python train.py --bottleneck="plain" --encoder_stem="single" --decoder_norm="layernorm" --decoder_upsampling="transposed_conv" --residual_init="none" --learning_rate=0.0028 --shampoo_beta=0.95 --precondition_frequency=50 --one_sided=false --final_lr_fraction=0
Rows from block 8 of the encoder of a small spectrogram autoencoder, named by matrix and row number. Rows with one number belong to one channel. Each number is 128 + 32 x the weight over its row's rms, rounded and kept within 0 to 255. All counts start at 0.
After each channel's rows are labels from the 100 clips, of 14976, where the channel reaches its highest value: "responds to" is what is common among them. Only what is clearly more common there than usual is listed. The data: notes from a synthesiser with random patches.
# convs1: 3x3 conv (encoder.blocks.8.convs.1.weight, 128x128x3x3, each kernel summed), inputs 0-127
# convs2: expand pointwise conv (encoder.blocks.8.convs.2.weight, 512x128x1x1, transposed), outputs 0-102

convs1.123 [125 114 135 138  53  95 131 108 143 142 140 161  89 189 195 137 117 126 132 131 163  94 184 127 146 117 130 108  99 116 143 147 158 131  75 122 139 160 175 108  89 135 135  91 130 121 131 111 128 147  97 190 148 144  85 145 122 106 114 143  93  96  51 162 124 137 135  83 115 110 163 161  91 156  85 105 127 168  67 130 129 123 150 100 198 112 161 141  93 162 140 103 128 144  52  95  77  76 148 123 121  84 148  96  79 151 100 104  59 126 124  34  83 122 156 151  84 132 105 122 148 102 148 161 149 177  91 177]
convs2.123 [114 142  89 149  54 160  73 228 107 149 115 142 185  84 159 139  79 142  96 117 133 134 110 144 149 114 145 109 111 156 131 155 147 166 135  79 130 112 117 104 122 101  95 107 132 124  89 145  49 129 101  54 116 177 103 210 189 107 105 134 164 130 135 159 227 125 166 149 100 114 162  55 175 118 112  92  91 131 135  86 183  92  70 141  94 105 197 144  49 129 105 143 149 109 110 141  99 126 154 130 110 105 127]
responds to: narrow pulse

convs1.125 [116 103 112  72 105  81 114  97 115 168 115 182 170 110  54  98 144 115 120 151 128  96 156 198 179  99 126 130 134 105 154  78 147 122 169 122  95 124 132 116 117 145  99  60  98 132  85 145  97  83 146 107 101 125 157  83  90 144  93 122 166 144 108  68  98 132 165  98 114 115 198 147  52 131 136 172  68 150 125 159 160 131 113 131  86  71 167 134 124  93 129 131 111 132 163 127 138 117 109  83  79 135 145 106 132 107 148 103 134 167 150 219 187  92 113 107  71 133 114  67 130 136 116  93 121 153  82 121]
convs2.125 [150  89 111 131 102 129  61  66 108  94 101  98 130 208  85 120  96 150 113  68 134 154 126 138 119  88 160 109 120 128 131 203 114 141 143 172 134 131 121 154 156 176 149  90 129 101 185  87 153 131 143 119 130 135 121 127 139  99 170  83 132 130 130 127 131 162 154 130 109 187 180 108 146 141 132 111  69 118 119 106 101 137 184 133 168 144 100 167 114 119 166 148 140 210 131  80 132 105 155 188 141 175 112]
responds to: echo; tremolo

convs1.117 [143 128 167 116 130  99 109  82  77 122 113 147  51 109 123 137  87 160  86 139 174 120  98 176 143 136 138 103 153 164 101 115 133 142 137 109  93 116 117 179 131 122  79 144 149  98 109 164 151 122 123 121 105  98 119 186 122 156 157 135  61 114 141  64 121 152 138 104 119 111 139 105  96 146 112 140 158  57  98  62 152 160  72  81 125 157 102 106 132 144 108 130 115 123  50  77 122 103  89 134 180 212 101 136 122 170 148 108  85 123 107 144 110  85  99 115 150  95  91 228 151  97  87 107 163 119 177 157]
convs2.117 [152 162 219 156 160 164 174 135  90 103 182  83 108 116 122 175 153 134 138 121 135 157 133 107  63 134 112 112 137  64 126 111 138  93 152 153 165 118 107 180 164  93 156 137 154  96 130 140 103  90 142 179  92 145 149  59  66 141 194 132 143 179 130  92 171 118 114 101  45  61 114 148 116 120 168 133 170 146 111  93 131 120 118 107 207 104 162 158 173  75 153 161  83 116  86 148 125 130 126 175 146 150 206]
responds to: echo; swell

convs1.45 [131 126 105 131 124 129 125  91  94 136 102  71  99  33 136 120  92  71 129 127 152  91  89 128  81 174 130 105  90 124 148  76 137 123 123 149  92  96 107 122  91  90 159 137 113 165 187 133 154  94 119 128  95 133 156 158 141 184 145 180 113 136 160 169 166 139 128 139 122 164 142 140 111  92 106 136 144  86 111 112 119 118  87 145 204  49 119 108 134 136 153 112  92  95 107 123 136 156  97  84  76 101 145  83 100  89 147  63  61 118 110 114  63 153 103 165 186  88  90 159 114 115 153 144 110 116  61  87]
convs2.45 [159 154  96  85 162 121  75 100 110 227 105 107  94 100 164 255 119 135 112  54  81 111 173 163 138 169 120 136 106  87  71 123  79 139 118 151 112 144 141 195 101 170 170 129 107 163 117 149 131 105 115 101 181  88 155 126 142 129 165 218 195 182 125 136 157  97  68 133 143 158  89 115 102 163 126 142 115 129 192 119 160 119  68 126 118  65 110 105 173 144 141 137 122 109 115 188 113  90  91 117 160 100 101]
responds to: vibrato; pitch class: A#

convs1.127 [135 128 124 111 146 123 113 231  83 105 100  46 138 155 110 164  76 126 106  86 104 216 123 163 162 148 126  62 111 155 140 155 168 106 149 109 136 111 113 132 122 103 174  72 158 116 142 152 203 124 142 146 123 119 165 126 155 170 135 123 181  76 103 165 231 119 114 129 126 136 135 116 119 126 123 112  88 103 161  71 118 131 137 129 120  88 205 182 131 117  63 137 121 158 114  93  79 160 104 114  81 120 122  98 116  66  73 124 102 105 127 134 108  98 109 135 114 145 129 113  94 143 118 121 108 119 136 145]
convs2.127 [159  77 126 208 119 168 150 123 169 131 157 133 142 103 101 132 148 118 131 149 113 133  93 169  82 176  57 201 121  93 139 111 126 105 121 151 180 111 157  89 117 151 133 140  93 142 113 163 172 115  96 109 118 183 131 159 153 148 147 131  85  79 144 130  76 137 181 157 179  94 188 169 179 167 134 142 143 125  86 141  83 180 103 117 142 113 166 165  62 133 102 127 173 173  84 119 132  69 133 236  74 193 115]
responds to: saw

convs1.11 [123 120 125 120 122 112 120 131 136 161  92 152 104 116 118  72  72 102 140 147 145  90 114 127  59  97 137 176 121 101  56 154 171 126 187 153 147 128 136  98 132 154  90  58  58 119 195 133 132 116 137  84  81 142 141  84 101 119 140 103 128 102 140 105 119 103 148 140 149  71 112  78 113 122 109 178  98 104 126 153 123 103 140  58 136  89  81 109 125 102 168 145 144 185  96 137  61 105 183 137 127  81 152 143  66 110 133 107 151 101  58 114 153  75  90 115  86 137 161  99 118 114 121  83 126 146 200 108]
convs2.11 [152 133 160 154  99 115 154 178  70 119 118 132 178 144  93 137 137 121 114 129 138  97 120 125  98 156 124 157 111  79 108  98 126  77 123  66 107 114 116 174 134 169 197 191 102 130 134 201  51 139  97 162 104  80  85  70 120 156 105 103 145 126 156 182 157 125  95 109 207  61 130 155 106 125 131 169 119  76 107 135 151  89 125 172 110 119 133 119 171 124 106 100  98  52 220 157 151 177 186  96 101 103 189]
responds to: harmonic FM